Weights of a small contrastive audio-text model: encoder norm layernorm, encoder num experts 64.
Rows from block 13 of the audio encoder of a small contrastive audio-text model, named by matrix and row number. Rows with one number within an expert belong to one neuron, the router's apart. Each number is 500 + 50 x the weight over its row's rms, rounded and kept within 0 to 999. All counts start at 0. Numbers have three digits each.
After each expert's rows are labels from the 100 clips, of 14976, where the router gives the expert most weight on average: "peak on" is the class under the peak. Only what is clearly more common there than usual is listed. The data: single English nouns, adjectives and verbs, spoken by a formant synthesiser in many voices. In brackets: how many of the 100.
# router: router (encoder.blocks.13.mlp.router.weight, 64x160, trained with AdamW), inputs 64-95
# up: expert up (encoder.blocks.13.mlp.up, 64x80x160), inputs 64-95
# down: expert down (encoder.blocks.13.mlp.down, 64x160x80, transposed), outputs 64-95

# expert 27
router.27:428537508497534622538600496467507503423505575505485502511493476459507473418581560518475472434421
up.0:503508502552486537484556473500584470419579432509560511508574550471492538486576458553478437447604
down.0:454533567446475432508483461472556523488461513552532551500478430410496557532538529583456496489443
up.1:528511541546497524548557444469419503432462435422579497546396560498468528376492540517523536555406
down.1:509527463560530530421473439526511498451470553474481462527544549552545513541478501493491529477481
up.2:438561482579573549559448518480545510532571442560573478476536521500461467537539539497550505462483
down.2:477512449542513491579412548596595530536395518568449448547563430549515536540432494419570465469436
up.3:343597500512521486481460561518481499412407504494545475449419490590498546427488463500500475485510
down.3:624520506500454511478537608488484467409477512479502446457425413478608578511472493533484496560532
up.4:558466461533485473490575577531535499456362453472451595541436498445489497561568420514483536444475
down.4:522459520565480479468486542557571449520547453542568630498579489541496535508488471544477565396498
up.5:538519558444443478486492502479493416499523449444417524524543492524446455446512571549464511489422
down.5:396494471439560519405448523410552599575537595538473497437552513452455476491518526446493360500476
up.6:431480496406475411477593542498418551523464460397529494406438441521510555419434473526540527454527
down.6:467485570541507503478566475472543466571484537402632500426528520490490523469588486450494472431470
up.7:488442490553540576554567547469534473562414449505499531506565499451480494502578438459527545416418
down.7:552511557470514454476599405476486365519532524450522470391559486517487525463569503501486428518525
up.8:435528472526563445505439445565469422413535547532596554408492482537522489541489523471494417540484
down.8:512449509448513518492403464514407564521395463510540530460480499547645446505578507478535548382512
peak on: /d/ (65)

# expert 37
router.37:505522512540405443409466471527518556521523518515504588537503481455580406518576517484448563525540
up.0:492518495500543504452508423509498485547581519480432490467455479582564566572596585575550510576464
down.0:520612513509540504525463522549546524497411548563491548525641533561515492435543570443521446478379
up.1:460455506511550484513408465568478556484600480510488510507480539536481501516526416540426443528523
down.1:515487543537533512549566454387474490531538517524440483478459466536435497506472417463518466467420
up.2:475640517465496425474500565472514545494482465523446497457507493543499583485415431500493549462586
down.2:562415480443550494461415464508460430532584582457578433409437524445489438515505479544568516487616
up.3:473470465647559512479525444582426536437558480602470521547517475471476449439606542537526584437471
down.3:538546532489532496549496449561545540453541554502511459497457456506559494592538446486450508543356
up.4:440546465514463568495503524445517504521551500528505522571537476400528417438538506484578466579505
down.4:369446562591484453484471483398546596529448520527453544451468496435459416426508498521540512500359
up.5:469492494520494505544592508538547514555541397480540544531536505557539559551549521494458477499457
down.5:536444403486516496470557401510569463519499497452389605519395514475433516506471611508468517472550
up.6:402428530468501483494363506480567530460509609545525570478444422477521531570584493525450494488542
down.6:500633518534559458542462523445551473470466520555413485474524493507482462518545560483530441490555
up.7:526497471544542565564602556469539375575484434488570517503448405511502439517411458422574431357477
down.7:525520510556425586497501523491457557502505619554497529485473512458550499541500427422582546582530
up.8:580535485646537510504521470486520560441461475489516547589412519531527489449516581430532548462475
down.8:480610525492496448457510497471555511522458549561459508556442524414472535580473477489476602568462
peak on: silence (100)

# expert 19
router.19:549550429512479535490468378448526441499511528464430519514504536443495433525552536532431552454497
up.0:506520475455551543487416575545408476542499474434530509578480480481544472488481479519486540567499
down.0:473455526530499552436462529460495409475501540468572482493465543474531506622558456453598502587515
up.1:500451520510539605519560470549541565434357510424513554531393467579492496574486385550473524510505
down.1:438452528575418613586557499538478506486537571495561546490500541514486545487493478510491534492562
up.2:428504532523567541543555488507523560506529479567544512635354470507482487456537559557542467469519
down.2:461557436503554499513489376467496493484445403454494453537479499481576504463511536521533527519458
up.3:464468495513595457458420559545520475579540413536528508522493448482513593536485499507463481467535
down.3:516425411448502433441499378475514543516580543402509502554464541459474481553509602473476533474625
up.4:424551475533569541515547420415511469471404434465511455550429475581525437542443467477503475479506
down.4:485491542506544530492448532563471496473405557492474546520524504428515465505583501547483484583485
up.5:410493567426625533447411537501447530472471445429546477488510583580544470416454428481534504513438
down.5:473554494454455438506500503456539468530604422477492521534451463531377412531455452491520475488501
up.6:378555497491435446391555539566527440512484499509509509523515483464459544506565499549550462470546
down.6:547438380595492520448505560405458479544558470509419499421555450486413436439445545493411549543486
up.7:579519492489537482522493556500540487501492541480486478536385390484539481388521531467582486463476
down.7:581502585649453443590463481544491506534496582428451467467516470520486508441541551423529405461475
up.8:430538568573517480431424502483500568545481526518485586520448556497446459528454583473458566445506
down.8:453574482532465476491554463442476441490501581537466542514525507473476543437609569554597467559670
peak on: silence (91)

# expert 6
router.6:466560531548477580488499437514547461561505454479566547473520446443536489442490514433472551498476
up.0:501570466530447562518452469556518498433553477463565487421540487517505504423604517475468524579396
down.0:536564525445482487457486446424479509587449505508581540507565475482531458486619412519552410523456
up.1:546525501424550505461462508518488506504448403406527616490554456478504515503492487506458501523415
down.1:559514508501396555519434477497479471471402613464465480487432496544554496459532495440504482520489
up.2:497516512469552534544523468515491499510518536513534511504539574426557444520534458510469525425503
down.2:528453463502501500516449535476554522438455553489470450515443464491488525481528470503489497493509
up.3:516490529497477502500470514446476495465520380511575412519550518509525537499485563451608544553510
down.3:483480480408506465485501512428421517451495545553459427409453460547481494543468508510525539443464
up.4:538432656526498418494544482527500497647492484506511459548579552473521448501431483524567580654565
down.4:528456456518457616453435570396539465385571567368455477490453584461450581477519555493435486456514
up.5:565512580439513510462467556505605461540467481439430426588513470384525414496506536466516564535547
down.5:459502497543566468511496533429533530460468423487492428459525468501434554446491513586467421473396
up.6:423489429496449444479465580527580462528479475436507473533500566449458469558588565522477509587528
down.6:461473556485518523482435603430553541414514518514605518483519440532465525427449520527435466532585
up.7:454525419487527568479366480489480468493607497567497525479562402497456486472537486523460457485440
down.7:501461521423446607479424545479541577513482472495413507521614502500562417464496501546481540472419
up.8:464526402507446488454576451458553502636583468435425436456487488552559477347490455536487517492475
down.8:520560498479497516509554429533501448536597604474423467538415516601466580602401420448473465542447
peak on: silence (79)

# expert 16
router.16:502508465475411405541575583510453461542480442483551589524531465524466555500567507511529511628455
up.0:510578486523366477453501433562469559556504486548430522503408549519430497488480524495499515484494
down.0:492562506520552574555401438464546542457485522448532502439542514478433602420511506527535482475562
up.1:523504508442467539459520519518561527543487478544491514459435514493607529463496457469498457425452
down.1:582498478472566585548472513608430501467446473514505445431510523448508484536480409568503498494438
up.2:585478473453521492551482546502508461453583552510469484476535574462513418519480564491544482413468
down.2:491504556512398505592584473476532546475506396543499485511495454488444535521475507422391491543450
up.3:428500469459433471456574535587500540515562516492528476493504538513528584499505512465396535496520
down.3:410463452444494497489453491474537529515470498445470512482478490587446515482538581575527470581480
up.4:533462584510459518528528516513520497517505447528456444586434463456488519534449588478481516503430
down.4:510548501583521531448531495537541546420512514479467498443493553433492439464501481570508537471447
up.5:451524543545528517559419502474497467417478441478445525416468581479411525484473470531563470487498
down.5:452508462452480504500527432527465518526524459523534516577455510517453535536471524514536577480591
up.6:459477445517607505519577526515582479546525422479516387537533552532517506396533498554509532467469
down.6:521501495558391489418505462414517569531424540512609501493583459393602544457502477477558467413488
up.7:481480456567497555546514530435507496503423447493508507440542464479523534525474440485541551523469
down.7:543523513558501507582493530473499528489578506520448505500467536527440477426451502582532505460482
up.8:448481505477527580490559535532448441495585514553586639517514512466480600489567479468538483452446
down.8:556503576513527536427550497516484550430414513447631509478553481497495558468536510489489442519474
peak on: silence (74); /t/ (26)

# expert 14
router.14:428611514493485511522472480512490515517436407498529538514518434400602509496527448444494509448448
up.0:423507507496487522530572549456502533501576412479505390535469538500533472477499419534525560541511
down.0:483518513519561503502494509488506469596452552592508430386526487484514502458451465375495525524533
up.1:459497505566456453512481524521542451572439527525482581517508433576555483607402546437537431492493
down.1:558565531552449516488434564534445522490469455524440486582534554564558503414422425538551534498412
up.2:560496465548465430502581504493464634534573506613459426520616552528457524503507517488593451482480
down.2:561463496523495508509535482574566532478512534529397533460561502458526521485456560497451496498585
up.3:608433500488434471422477466478486507580515636463544494582503436454564506505501458474456442479519
down.3:543517432511572494474489525487526491601475504460538471546449495415512425482530520458571516514490
up.4:455524446555494585371489459526481484429576494492506545503437590523460481446551447522502470459530
down.4:547469504527524492458475565501519464554538455393517538517361560416488505479487432476633626471538
up.5:482539388488439472530530546468506472410480477542464466438452521473440447456469630492451516566552
down.5:542506519546491455546513472595514487505458637506472574442486467473591540459492404495488498515506
up.6:485506584532506574507596483655450476550497508493519549491520452494526563439473417467531556611465
down.6:451485523535512455558526578566566506483409529448438434490422507480521478494482521491543523477408
up.7:567647538528485433425527474545490477496508584544506508472534557454434447493419502487516495576537
down.7:525386537562492447449541492485447457417497438584486589397527541447439421481474586524425483490568
up.8:500492466426500478561468477449529473457532523441488451497555511512558464533448609536483539459441
down.8:505597444535505468431444517446488526557545474519517477608565502558472598473464480500465586541553
peak on: silence (86)

# expert 48
router.48:495578515603447489470427480474564400482504470450524497463424483544500515602465441565464436469426
up.0:510510519491550400505456524567449475493543602529518523478422450462452512452471452500519523592448
down.0:475422471464501496503566487567470581480498508526516422436609460465495467482503495427546447500487
up.1:495529517425418407502408509515526458524423504463471456505466471531463505455483525464533505551482
down.1:478535466504444453490473446537469552516638538507619547499536550494497495547566540535497544578422
up.2:464544537479492485540510577553511503369510533448605457528476560506526538467547498541451439448519
down.2:552549492500573480501515458473422503557485488509518507547449508602506540489567389511577530544485
up.3:535503511605434547529588501469437502446566498522465497527533583548472565452508533595431588486504
down.3:515512549561469444500559459498527517532439582561405443498547612524439476526431563450525402534465
up.4:585427534377487461484541458471498478455563453525536451469506524509498499506532509468443519458484
down.4:421551527455419464416482476518510506492418522512564524589502543433492482541427493483527540503511
up.5:476592540520555468500557580419485432530500485576548453405383575544534471535561528470528496447596
down.5:534505489503502494471530554427512348368489492542532461434467577512384496512450397484409436476457
up.6:497533555567529467495462460518493540449507422491548544450479564339522520528478505479558470462540
down.6:531484490501491541578470395479527501513458516560543464492473542490533512512387523599436487449584
up.7:524455541532492541521512483493412495454468488375437449509395447558442535534498435575584541457564
down.7:522535424463496560455453437546498526380567475581448582547516568457481534434467431509538568505529
up.8:452433501540457522480481552498448463506466516541479509507509581537558509394425507428551547519434
down.8:543469517563549495501532465523511454521529507531578448453556505414450461563480428502547502523490
peak on: silence (99)

# expert 28
router.28:534384550459518495566483472547488484532474427475563495539343463503528476547468504586445450523482
up.0:525480429476536510401466509509446539496490538490416552476517477491556554441591490418553452580413
down.0:466469425450476533507493462472457522481519517415525507510479525473371583558491535427523463469618
up.1:496468507514482473517522508510531491602582444425449491469494449467482464603551473522468513467568
down.1:606471462552537510496465588525495572553477460567497456463523490472456471366469448554485498497513
up.2:476549522644512448543469568477544512558510415533545465438546453448463472595445535543552471478560
down.2:541451575506472484500575481518496485537430537436526461492584550429522514424443377557493471516498
up.3:491555508485432490374458514532464558488560510551509589418489422440529459534523521533449443504563
down.3:586503515513542494461536449488622573556483543522468523573443392466511526511553399468459523503483
up.4:534496500495430477516475522551443494579528502572525526460538536514532531452526422458504506502506
down.4:608513531458467516452514459507552450502470561552467567420429474502488394445477500576481501485506
up.5:485513530581488504470508460476559486516508410432521447482409468491553486562486468511495484533543
down.5:542517401504520509533426509518443485476514575505494505477537471478519529504521532525431446564494
up.6:479449584576443557507473551568529500436529522425612446473505608595451469519561478579562527590545
down.6:530432486560454535454511522489490438530500501466478500513514452544502505495406561459484504472350
up.7:520510520582531571416540503502456486527447388545506431539451467504579469474459451422498547497500
down.7:462526563398432511517444533574488506524503479513501501495494487522597464577512401487539551494461
up.8:540488455499495469540449435551495437461490485467418473528600456507534563419448473613512478500495
down.8:444398473494504601502429519465552508498567446494415511480568548465500479558468424472467555507496
peak on: silence (93)

# expert 17
router.17:526524474433523450481485595530458476448573484558370473428483469373456405415459454556458451405453
up.0:432468445600595509465523486482538503542449452572419577457545443463528465483497467490457485435488
down.0:509522536468440477443572457563482396550526587514492468517495497485527558456486581459544413471573
up.1:457495459523356530538499509533528484532485457461436499478481476391480401435493407578490513538443
down.1:463541481640529506476562417513476478396456504508509505509490571557434512537417525566524477487546
up.2:573430518514566416434455465473544507604480448506418570513504569492508489502537486531518548494522
down.2:491486480535397456467501459502429536566570450473547437568443490503489440473529520488513534516507
up.3:495511495432443583520509524459482450458456581544511511502498438440516491582482554419545499484437
down.3:526424564455471516507511421429494541531577523381568482494452545522356516488516493467550579562448
up.4:537510509454517550557501453461519504465509535554545605602570544526490539508481586449521516486467
down.4:403439438476527464533514509495421438426449491477457502539511410533422540473564543560532534499458
up.5:494520480472529467485567528594449474476481644613474453525425470557470578572502536505436510550480
down.5:539512489450469467534495514530453553502356406487572502528480503497489511558593558482510637512518
up.6:432482489431519447541418478513501433586385517425504539519632554491499472523528513492465535582567
down.6:553516455445472483443533485521440554527442500552500520502546523495512456558546562535487511631462
up.7:555487517512538595531502481538484464406438498481551493536497602479484477567434435392481445503521
down.7:518447459520412411542517525518444518492429551611529442468555504534554477508514551454543458481477
up.8:591536544486506468467465555527483471528505485521475421587484635488465529524485579478544484502543
down.8:441621410526517522502449520501466504581499419609461610485362441419511469549494489447556485547491
peak on: /ɔ/ (62)

# expert 23
router.23:431405510507507474471567540564472491532499483425643450565400517449467479474471601467538540466548
up.0:512468521522477526527533540625464463480538474495435458403466579519510523513498512402531519542452
down.0:461472415417510481487466433539370559610477458591426556403487425460486517552520584448544571521525
up.1:638429529520534519534624544512499496424480503511541491498491543499528510498605456392468487531534
down.1:425479452445505439627528474527473555475424543568514470468459512518508481501404482463601535456543
up.2:549541522552461554445535518486572485422405429458559526578468494483529506464450464528547503599416
down.2:402452534439390499503471603455561540496536571492474519480441453511523402516495432550446449501571
up.3:467498495607564543497547448453593455576533475471519540491492594481545531463531476446512533499455
down.3:469478423507541434489489500503496674559530433523509501535470481462480510461521482548442459489480
up.4:470505505536467466463461579512447531562494531515596414606560521492531485557486419517513484421530
down.4:465498465448549418482490515451462381564550471564520583482472520522467494505513425554507502541558
up.5:481429387485525515520517614560560520437434507611463523494528531474448539594459558512495502506552
down.5:480588401473486401530462465490519458487480479546454437493574456530518452478534520493451559560553
up.6:479496484454530480517433487439494498552468555444557446455499563509512526505413513438485508603534
down.6:471473572514550495523481553572438486530592471575491413426537457495499424612524495529398504505582
up.7:452531474542418548517524567566562508496536505508480514519391527452468423442544497529515562635485
down.7:531470499430430554544581510486559531612497436435473544466551452467514542591474469555471563451521
up.8:495544512345403441468518472513499488498449530487531588508459455580539487483629586574471534472535
down.8:558534490451594500476606420525480419562478566491520435570475484472433542429535522561452509544514
peak on: /p/ (57); /k/ (29)

# expert 49
router.49:414486544581463524509520410474462451547482503482441537590429478500412492590484549494467561487406
up.0:554545480449503591543502474543511544421469500510504575428615483472544501510460538554529532508481
down.0:425484483512540592514523470561431494578410478488413426587556499499540440554472496477541460533502
up.1:565464567510482388511559539545518497517508531500517513471333456593460453391492455452586546574570
down.1:582518544574538493535500446458497443416597532481526525488518578558554512621465532529534491554421
up.2:483500581527562533494510556574500500546451537516514475445498537553471535526528537592496508495514
down.2:546492497484450609460501464544481486554524455570504477506562524474427526454504424556466550534499
up.3:530540525547594527449467532579515494581511425504518513483475559531440463500516543396544473444473
down.3:579523544555543473382462488560491538493462541507500451489499466494568575409526450478507516401459
up.4:487457516390528500440536443477517546577533511470491522499538546513521503567464470469458439448471
down.4:541456500417497513407572516507535464548481463537517524474448496476489529463554428571580481510495
up.5:409402491515477429537529532559561501470601427496616490442482494469455513446448601508503514633527
down.5:419438513527522483476512475437549510453491455379549474511454451443474545420509458503494508438531
up.6:465410496475455464481630511561497570519449541524564402613492506511540536484467512436415468271492
down.6:456542556400483566498614574485460432491536456508549490557513464476393494527465557456388511449561
up.7:504494484498534491553507516557537552443465518506480476423528482456548495444450520476512488496563
down.7:519430555500528431584546492583491534449550415372436513431460636555444507535554494465477451531494
up.8:549512519477497579485453554500467494488488528519560491537478548476522412403507565502599416519614
down.8:544465532552552381475520543499597502542509489437434502553510485492442467520481517529405444535508
peak on: /s/ (62); /m/ (31)

# expert 44
router.44:407484475515526520511540539495490543552493455500494445538473448549520522543507576477569560594429
up.0:466471425462509493448476469517426577498483465536599518466430546431515538498560579513596493460406
down.0:515501523500495569458418494462500462453502443473512547575577591456538548520485564557496519453520
up.1:526450494542474504500448471494520477538501502669446490446481504563484513480477562512553522565473
down.1:446496414437545413511551453591396475563509468492485477539562487515504519517417529543466426579555
up.2:475526496510541444542360492503523644529506442509436495539379577449520457479492477435572524560465
down.2:478514472415515494482501488579463468582491495380480483544506447627510485553535446447504464470448
up.3:573464514559516472501542534480492483464446434452535506545472446517556504534467520529486482461511
down.3:493549496555512501474530465560499560502549468451470463436468483499587532521535422496410438517511
up.4:481469562409513474497518511518462482560402419420476454515538425568462492508452462534520476581461
down.4:465429458462487414512497594498418511433531506507490505463416508452527519504567563599367444436594
up.5:525482442506509545489505495471450490596496412511496446533520599530490495392523468471533551475496
down.5:413597519473546516519498527543462402564576508458532553506478538518501473492524476510439417490490
up.6:531492550515554494411535527533525498531598548484534504489531495497490466597476527520468504511506
down.6:524448478475546416510468476497504466568579531510515538492549472559532446489472511543448541533543
up.7:512431491468527417543486488517578542536488544447516460508528521553496537514415506546529470425527
down.7:499508498583435551461555501535517597500466536516589559512446530511498486438530483548549464523543
up.8:521577495640499597479431468542518456561488417479524500525510482565500483484530513421536486428483
down.8:516495495609489606479453484524480486496538510480566582500536507519454572424602462553516430461403
peak on: /ɹ/ (40)

# expert 52
router.52:461550509460445518486537538504535450412524459475536564484460429495466574603459534467472438442472
up.0:550541504513538513475525527447444441484446465551538544531552421411472491508549473533561429592510
down.0:456610506489486486515502505488550545536543495445609511574397502530523498367492449569438530425527
up.1:404483598584452462463514475453617528571518424478564512490509534502507542489477537493504489478486
down.1:504547491530470541470493552460484574462479517495597458474529491499547459461413514494462483467569
up.2:397467450598552536507396475447434437485515547502445504422524480495445598555519494541474573549471
down.2:582437466525480502538430478475539522566572597475480451556532487423480534475564521431432490475534
up.3:479519510445561401499574493500470544509365584534506547490454538499472531497486458543509552468587
down.3:553453486516465522466500488554490561488565505472533436493437455500497465481546489520536474494534
up.4:366529456609446544523560438487437482527496496481557530520531495524525497368489554448517535437503
down.4:541512482533450447500492516545495425514536502446514551451532484461486497592550407497441557449516
up.5:451499518413482438554529502474505539507463433390486580550474451511466436528569528568488516534468
down.5:530426462549523419535387516484486515482466562537520515463448528437428512395490475578575504608540
up.6:620530548532592526602417535421488483508440463501464562479589469410520511519398523507469489495449
down.6:477487515516533504475525528527482457517533485526492559509421535447633558472466452518400498620465
up.7:432505504575447540494528530511549455524569423514494491531515457518542478501462483499532465598436
down.7:498516544541500523550506552465574494520525522486498549531559442506542550520475428306564523518469
up.8:461443448481562539529443455500501418506523405564477488526514522486349470542530497517496508480597
down.8:494527539499567543547451533495435490552419466528410475454507494507520530498456462511381472427506
peak on: silence (100)

# expert 32
router.32:485505466443475477444550510451508550491465459547464617462517504448395443509483465457411427476473
up.0:529515575487525521529570478402369547499558526498490538386522508504503465497487498520436493491547
down.0:449479448495476449451494559552442454506579435536460462411544441516490525556535416556491548556385
up.1:550560442519507478458486472537518479594581552533463490480473533464499535494418507544468457418496
down.1:445481464517428417426479513497464458648469498502558496609434449494561499471527676493502455553530
up.2:548540493613520433461499500471558538604470471460531425434445449448465525417479469461611476555480
down.2:449530485526541527518483491528519471434517517547527558607537563559543462466559513430519565510528
up.3:574527604490501494486539447536452514527512634619472567442529470516437495427460424442477501496569
down.3:521540523420466489550522503497557544434468481471504504468571437424452581439583448461514533610490
up.4:446520474573481534479503497631507389564577460391469490401430451458504460499470492430439550516468
down.4:599482566440466573506484525561446463542446567427525594525493420526553526495561515499476499498448
up.5:555407464445621426524446417458557502490487598498468516478546508533537495460473590504534564470516
down.5:496539544494493522543535542493532510503582461545456446524479501545551442648562576531499566442471
up.6:522501537520527546480405570554613503555563604531510481492512445530576422517526478482519487541512
down.6:496523481499614569475413577573462471486526415502501486568495498499498495564483489481545467587540
up.7:543582498452461504495463489441551508511518452466506492611508539528510490596520555554514471316568
down.7:522524524437491443439497454477515487559539568613444455541500514469481555519474579494537514393457
up.8:415555498611562467444446493489496509562455299584436506482457539415523495524542481475617553562485
down.8:572531370566480549425502518461672474502522481374618481491518491481514437438523489568509573496480
peak on: silence (97)

# expert 41
router.41:511590511533498428467487440500528541435585515470514584531552511461520526488571547466515444455467
up.0:437602445489513457549504554438486489455419522530451552518433461536478480410501487406478466569486
down.0:538357469485536358503554442510428488461448554493486520465507514501436540564537570528525495454532
up.1:439571483453512490566533446383578443534422543502603493549565471533508416514469504465546493556457
down.1:427569379444475502542505516527555472520522517595573515554486448530497441533440480473474487528468
up.2:556526495437537568466446471534521517494440539503496509488540471527583537480452478590496550443569
down.2:499481508522456671498446470554527554496534538439560559454540563495500528534564515452591391429492
up.3:405524470409517476422542520467550456578476440468566480482476500518434461523473444467442524602474
down.3:499481477412483495495521471438499466502526529552573442536540465556512520544533500555576531568566
up.4:398559538483412581501465454495491507588545506514470538496623517510458517408569499512440503433505
down.4:509433468406462499412510536523501476551459518495451534541576554563519511464464510466463521495535
up.5:662457461441459570466540554471605454471511437529425489487516482439508490483454550483486503625513
down.5:420499528485533412542544427424517385503390575563502462543443469559495513418474525505567519514500
up.6:458530458542527400458547519539462517450448504472538470441471456538491525441488521541489554470445
down.6:587500480537457475472504509471498542438564505549592454442499512524494464564555502470485439470512
up.7:470470468512514511495532469498562447490476525508435454424433512503489455458567471407485430608504
down.7:465540425485531480516496422473507543594617412439497508413493493515478513486458576501564460461536
up.8:524524528465565520544414552558453477517490502521426442394484464489535578361517519529516454530473
down.8:564546479479535552525531468433504552487529571472502437534526508572501567409526444481501604530563
peak on: /dʒ/ (38)

# expert 25
router.25:622595547521491490549465496448554499547478558476368537482530499485461459520470539492446530447414
up.0:422566500546482540445511520501530444521497468503493457472550480565520532535514500543496533485459
down.0:485438464490491475501452499457530570506455541480518395520476497486475400557600468503420571490453
up.1:530506552543536469542516440497541510549492545420544498518463545497516507516535548486557515558465
down.1:546490446505467483443479463486547601535490521537530523464508528484431539436538464523534550559429
up.2:461608528583599517543466510451436507556453532551441464505486464546490469506501494448557481472460
down.2:486543447564436570502498489437449479471521440565477455444423504464429577528528491462521484455443
up.3:485502509613474544486452475471435571439543437601509534571459617407501421428495476574515481466499
down.3:562499559399414537523508483544476502516411456472499518451469484503440496482423389602560476488417
up.4:587574493494572493502506461545563465541459486501524566489433497458444507467495508505446501438428
down.4:499421543502495489620444421495545400522559501534482519508486519478545501466502604493499461508486
up.5:516436467508421534500561574435398521526497439453503467526412515471501470422471506537540465418631
down.5:531482529486469587529602470433492476512438394508497501492512418503427449495518479456510476447493
up.6:544476566508499485491526556434503539504460497454502419572524489538506547545457530535460558389560
down.6:539541461524475587485519498442561510447423482500555557459548451535421590516516533518507597434478
up.7:493503514517451528474476465589436527497442509517613535522557463474496458510462556461565521436528
down.7:416523552532496425513509468537474495481490539402631540538542478516498488508568449470497415481520
up.8:524577504510500446470536468577492509508348539578420533515529416522492476546547452505487478469458
down.8:505476436449560428516493500537405471590512522479439486453504504512525472484455576555537444597473
peak on: /k/ (73)